python train.py --tokenizer="word" --isotropic=false --activation="silu" --patch_size=[2, 2] --depths=[6, 6] --kernel_size=3 --init="trunc_normal_002" --adamw_lr_other_params=0.0028
Rows from block 3 of a small CTC image transcriber, named by matrix and row number. Rows with one number belong to one neuron. Each number is 128 + 32 x the weight over its row's rms, rounded and kept within 0 to 255. All counts start at 0. Numbers have three digits each.
Before each neuron's rows are labels from the 100 images, of 14976, where the neuron reaches its highest value: "peak on" is the class under the peak. Only what is clearly more common there than usual is listed. The data: seven-segment displays showing three digits.
# fc1: MLP up (model.blocks.3.mlp.fc1.weight, 320x80), inputs 0-79
# fc2: MLP down (model.blocks.3.mlp.fc2.weight, 80x320, transposed), outputs 0-79

peak on: surround
fc1.102:057126110149142092116152076084080076101101123116136162099143142111082141168150195123110170192115158122103151153148119196144166111139160136085106133108150118119113193074105137130091161117188135095099096132116112055172108129138154080128147168
fc2.102:131130127128154081136120090097136120146132099077093132095095100156066140139164077102173128102107049122161113123155148070099183184160134109067126153157117171153065152096128147148105130150085114131149132127154214141084072100090146101122116152

peak on: surround
fc1.164:156049147113105089162140159166123120082140165176094171071151073131146120149093151128080128128126108165129148178102164083185110119179112154104082140076088178141173166135124149086101193107112128153147146155096098099151162155142099144148091144
fc2.164:161117147154100135132052133165151164188138154114182126142162107117156172125129169074147115205148146118144098180149092173077124105216137169120133118143197125132142098121126106087119064138147118115171130075118143127167151122128188119158104118

peak on: surround
fc1.26:078122118106166084108133147056130135111115132120053100075139131092176172129102147145152150058114122092141128100139147182125111078129118111138170084038172193102152075089148144122116129109133093149093172158125127085105110146173168126142132135
fc2.26:169130139146076116113141099099114112135117117130138131106113160115117158087166214035106103145093104149189159195157151109133150111169198128151143139140116129099097090182162122123107106128138097177128081156137177200118118150077102103146165124

peak on: screen
fc1.63:129174117150121062102085144144149055133142110137160137143119149108064099121126155117090146147162152086241078122135139145160138188129121149191127171141119101143121110142174115078161127104118205133127063152146083144128132154161124116109161118
fc2.63:112150159163122093098156135105154129161157191151144155134093081080144113075121128076156153140087132178128101100030080069098141161145140176115111154137128121135149074165102158098104153108120178126139189150149142167165096086146092112077136110

peak on: surround
fc1.214:132150155192136207097092109123092117128088128173117104115082133113138161121129120137084112140083097163149062137120151134105163080125114155181130171136168154102131070149152136139123132165105227081184121218135131102101116159135106128130116140
fc2.214:160091151111130108158164159109168059136100111149178120150092146122169178094103162153141094135131164099106093108139164150131149081153130142146127100070092114183150124108156134072130124060037143071114113122077166096064159116142143115149167141

peak on: lit segment
fc1.155:117102147123155176100110065162093149156219141102132103172123178105163120176115135096109123072119169163130086067167142092139159141096134107108149141104116098156091126125125121179156111129111110109220091069112149161113105163124182141172128118
fc2.155:148071091088145189156140126103171074097121106110101121123126167112115162122094183183159149134123156130103090095141161129110108140131130183128168161181135144096178140140159197127127167040125126121176147175080153115166184169157129151145148102

peak on: screen
fc1.133:116120144122176133083126098159084106142201211159159090170110119098123168151103143110140109158128194120136113111111107146118127152110133151088137154169196135114134192156133177136100125118150080132139127140125040202055126104092102138133127127
fc2.133:171112093176140088146117117114207092139122102099142127156087098103075122124086132130132116145091161118129093144077144131112179053114135127145138110099131134162118156152118126183131169081072163105177091085117104117112164143228098175143122084

peak on: screen
fc1.226:139182110128063143200125084163107143153117141130128109117168147123119159112111093102111111182192121077133107156120115132175123136054101164103133142094204145096185152167124133154130160145120073095117116154130098094133123190122093140184169073
fc2.226:126142104159133145152123165166124087146144097178157115153147149119169151167162166123125072151173123150094095197169148118120101091098089117160147109127150103131168144156121103215091162129062148122148123083102103128149089175051160106151060135

peak on: surround
fc1.229:133116151091163152114123167136091062090122181165091156174104137174118094088125114125090170148145139129121151213121111140151130125113140167119180153138120037136128157170105148117089147155134125129127117063147127017096098146144127116116091109
fc2.229:120126121143084101088097126100146102112136181101169110144182126129149121129135131118134117188126063194133139165075128174127153176174185093198110112127080157130083094149176122100044140145124097152134101165077153120095170157151141119145129080

peak on: screen
fc1.295:126122115110062127118125133168142103122174162174145123151063176072126153116101106094069159160100104130128144150085145114177148160132096094155131079093130147104128076157145102146137138159116072088114213132056129152195145136101164128155086161
fc2.295:180108109181168147073129095115119110135082119168104155079147145109134141129154107184113167154104106121181081186129109136165167117138149122164151098107192170085085185165069108167107109202086149092148116118129104089117162127159123121179127133

peak on: surround
fc1.3:140129094061158101159144110112111170118189104136116167124164115158076163091124112106089109065167106129163135189062171116170093127163102134164113147110148133123161138152112111084062111133113144091130197158101113133137128043068135142144135151
fc2.3:131167099120115118159145183107120111081159152133126092106118118082102178134085156073123057117170171117166093188147089152135110133157120154219094105157130150120125068166150085157103066103099133095161105112119052137123096103124137151120157149

peak on: surround
fc1.86:144141139137126091189134146171104088096108121130117153117106123105164143105149110134197151164111135068146090096084131168057147177139149100078140149112171106146156180126119153083085125118114228180129100137122127125078171145174124079159165135
fc2.86:128107137089088115125123082099143144176132151172140099090149102119127116115127094160124154149051112094173109145099101101159131105150140079080109116128095128173096107172109156151060126246122118178088143154113151140083128158086133160147079170

peak on: screen
fc1.258:176161099069158109055135102195158121168103123076078139123132124145151120096149049149059126112157125087088110135111176066143112118122158186151109158109117118175138125108130160167145123094112119203113114099098090113128114122098127144135109071
fc2.258:140079146068118118199153192109118111136064145090143084117103084060130082122163103130149147125136161117154166045185141108095158063087116119118166141130172093134145108153104109122070134112169153155131168070132161108149140129154133123131122154

peak on: surround
fc1.192:157172132144160120100132133123075094133136143186135091121116087114145119143099114103130083162133107035140122158124122224114139189117131075110158120153103097145135134110120156116119142121189145127115051129090074156044147132113127088071122101
fc2.192:131152131212144068151158132154161136133129118156194106088140138106122174119129083124118141076090173104131103150066174160141221107102131132136112087118134115118135150102154151152122136138027126099153148103090124137165140044113122123115133095

peak on: surround
fc1.213:206093171099110143051101145177046172155137117150111139150152144087100126130100117124087117121116140174141157087124080096139131112112139169117149138092077104115131111184176119100184106136070156151135115146149109142108138200121154053126124121
fc2.213:065155143103149147095099145108109102116152129182133097133159114140182171149118151166166135167138062153126118078172143176149100175144155136087136159118122112170134138154106128149092216147165102105073118090128105115165160230138152144113128091

peak on: screen
fc1.169:148147071154107204113125111119114115187154125083149162182139064101103196092123074126147124153070117078127115117111094147133167175177142129141113177130154148124137125121116159126113115057077139198107099105154125103119158166178153144144100162
fc2.169:133119088115073135139071120130140105149107184131131098130129087074123141088077090183173097109104133210142090061152160109143170126099140128082118175114107135116126076133067084178104099145129185168098094154134160092141106138076121118140146160

peak on: surround
fc1.211:131097096100141129149126163168117099110156139200107160124077112108138137119129107114064128115114135148080178170148093088150086079109127133141111138093070131161154205096161100224097161096142112113137125177062129080124121066149146119112131135
fc2.211:135111128119117076093137066129075138143165118114157145091109143093140121106153164103160150159138128115101128110098105186062185141165203149175117179120181155142170111146192161105089083103133082155136065123150107091172105155176149115131101115

peak on: surround
fc1.73:159129123074155150156113096052086065151173220127127159180083067100133071124129157165161164110115127098130146071098109107137118148128156127095113145084117132139102097058151127144083137085072123180117125130154133098104146102126093114115134147
fc2.73:167119115143118080124096087135180136141087222102144181175075096141124155132123131158095110155092099159145119139132141151097138150119152127109117115175114179095148066133126123100139140105111086140137113227106148177182171128069173120133177127

peak on: surround
fc1.290:140060155145170061082134114201115150152172079133127126120155086114165107120128074109091130101133105140155145183118168081117113097172119181167116149153141115131172088140145119147061086090095087093155137164148146107111142068132129149193099123
fc2.290:142081101145142127162062110131114088099129096103137121113130197142150149084125162082179127149161131146140095172155070136123129085204096173204098126143183094120118073164111120179119119112159153109122145142105100121172101110058112147120128183

peak on: surround
fc1.96:126144141034184141188128111102135108149109171129100098147139134157136135090125185135099171118110098085096186199092109092158068144135084157081189082105174142156118122120153103160145125076113175121135143133092138148171099113118164113097143150
fc2.96:113078136101074123136100126054155077144152106107082131082140107105177118148112083160120116138136150159106171169152142106121096132156182119176123104176165188106095113155114106097185177135106072145180154153175162110110099161134126115146138205

peak on: screen
fc1.21:208128149168081167173146091088157132103089109092162107080112179069142111118154083092094129128154137156137092077180175163113121169106133133112155130156164149166162119144135140081103110097136196145108070123093135105089153113114180109074131136
fc2.21:143110094114108134153117124106128164081145074075137129113140179162162184103121143105149151143108140101101124102172118113112114184130193049174071135130102152148130154113121151112000115122111120140156140128146131141103126110095176115174137168

peak on: screen
fc1.43:088181122157142090109082121115148143119145156102063169154147152122164149123153166124084088120060173128086124126120115106140156168086119141114085121117140168173109132103179161075096115131084087191125172128103117159075097153103203110151069129
fc2.43:086143099097090180116118122169084086091139118138161097156130042157060116160133113153142092166121143153109156092130129172117098089144103107151108178140096103153102170166123132068153143090137113127107160138127208111077110109118052146148174098

peak on: screen
fc1.76:143142166161188105068135149081121130143160125130176052161106069072136158160136092107081126141147105171120196122153120141070177149117133117170107163126162129123122069129143112132102109150144043099197089158149139102134154147140105164143134117
fc2.76:096091107049112166182143141114123147079112101146116093149121153144187080158125130158032148070146097098115166122115135107129152100120070155076116143131143108143148110111197143086117129081181143124070107114143105086149158130138088118147114183

peak on: surround
fc1.316:149169156088175163144166118110116137141160129167113143088188106098130130127124125087082080072107128176170176122085084119127199054163181162093121126066174141117100123130131157120121128081167164107126135154102161148124098129098110144056138151
fc2.316:122123214149144124130156127157113122144144092167137112094165154152142102080071147135112153112171175134115165162077056103075097159149186104181131114149072097086135136161105044112156108128119132141147148095113111115143157118142180161079118176

peak on: surround
fc1.187:083151106119103172130136071153092133093121116093085123114085175115104129169110169108124175094099147138156102113121177168159114134053181085082102140106120150183181139114120119038077073129091107110174136093119112111121139158114153078152122106
fc2.187:085128172120136135173116081141103111136140138137160155135109088120115093175085063173134152180071069100143092134112189088094141079129072069090135085149137153152125137166115101056186111126165127145132154136194153146114097108136123091124142099

peak on: screen
fc1.75:150138125127051170147107127163091126138139166071112147101163084149135212132108096131093109119116144124111112144183106113111130118143192104102126068078159175056106132132128124150053175152108136156151103122136128155194084159140107171117099091
fc2.75:127141135192133052071114152130139149151170169078147095111134106195100164072157134100126162103146145163114128118191108140107147174161118125084159165155138092115148154155098145079108148163159126088082151159111092128142117184098143156068145068

peak on: screen
fc1.101:110105127081062085167109105143097147147191156159168088143112086054104142138090093157188097114116147106127097125127109105082073102147116136131128123170208133114107167105152166140162165156082180136078104140114088155108148098100141152162152170
fc2.101:132125137183092114123091142107166158151085111087142139179147102051122151112086119087115137103170107147140124143112101171091144184080141175129100048121093137122105098138078146138142059216148081131163076130125140152092135143172112154143143141

peak on: surround
fc1.38:148111151039100191149135137132108135170134128185109175110126137106100150073121193119067094114100093155064174100136142110192089179138093126131139086115102135182165105134127091100143117122144160168142121090092144110144118109099125096081175094
fc2.38:119084125085159143081074149141122139140079089128158131144120116057169115108091132155121060111101104142106109168086168099040145169195177170174158120121164139123118135116147143115105148122111080181126156105156131116129092200173164140115113111

peak on: screen
fc1.168:112098141210077119122117097125063145140121143124074136056130106102117133193145113104066087105141167175097110109228143132099054174114156155122139127116140146112091128153171088122116142100154110070142110147134126102153123144135103163091123148
fc2.168:117111148087125108107105116107160092107056111121089126153169153149160108161159124137116112090190123088089044196157146131102125135135136153153102112103118132131128136093116117097020098154122152120120094077163188103079173163103151137170152148

peak on: screen
fc1.27:111106126099169120067143105154114105111083162118155067184187213158173151106135097080077180120113102098126072173102085095105115145136144114092099140128125115110173135183172128104122150117119101098108093094063107140124125125069148140101146100
fc2.27:138125121092124120126154097160172087146120182091115125146080108125129083127101058145105069202189086110147120119145133152130137136161113125102115074088104106149079119161164130033114057146106108098112104162124156155145163111116124078118100182

peak on: screen
fc1.217:128124114213096135121170113156110095100109166152105134124081118124099092186102134097088089140118124144181118152169125142179089095062134175149144123145185148095176112107158099205139107091121151111095119133092073102161087146076182139129122100
fc2.217:168125097110118133146156134107141148136113118100130112073079115152148075208154136151168117182149138124142135224114144180130119121155084129060059130161113147048160134114108123121064135092122149092136120157115219108124114135126135139104122146

peak on: surround
fc1.263:156131094138196190131142125169109103151168107155122114122117091099186114107092112144112137109078094185187104164042134130137197118150166175180136108104146141134130133104115128184101128131162138115157132165095118098163135084157071147077140174
fc2.263:158118186115191120197111155097172151153102098099181120117101159111102148087101143124162105106147122144130132108123123144040155111103151140173152134130151086144147138086140134092104135002107124108165158092056133126150096117108152126129095141

peak on: surround
fc1.274:157096089153124182108087146141115120164111103125102128066118154097172147128145133104099102074066110131176135087169086123107059130155127140070125149122149092078117063112123138106128104129130206038128126149148088157102116141172084120136140168
fc2.274:155064170174139132138148140117126132064116184064129144152099161138192134151024117144136111120140143088096070142145104132109092112140132151171123136078152156076139064110137180108117146129107151133161136084188132120094181134095122148151158143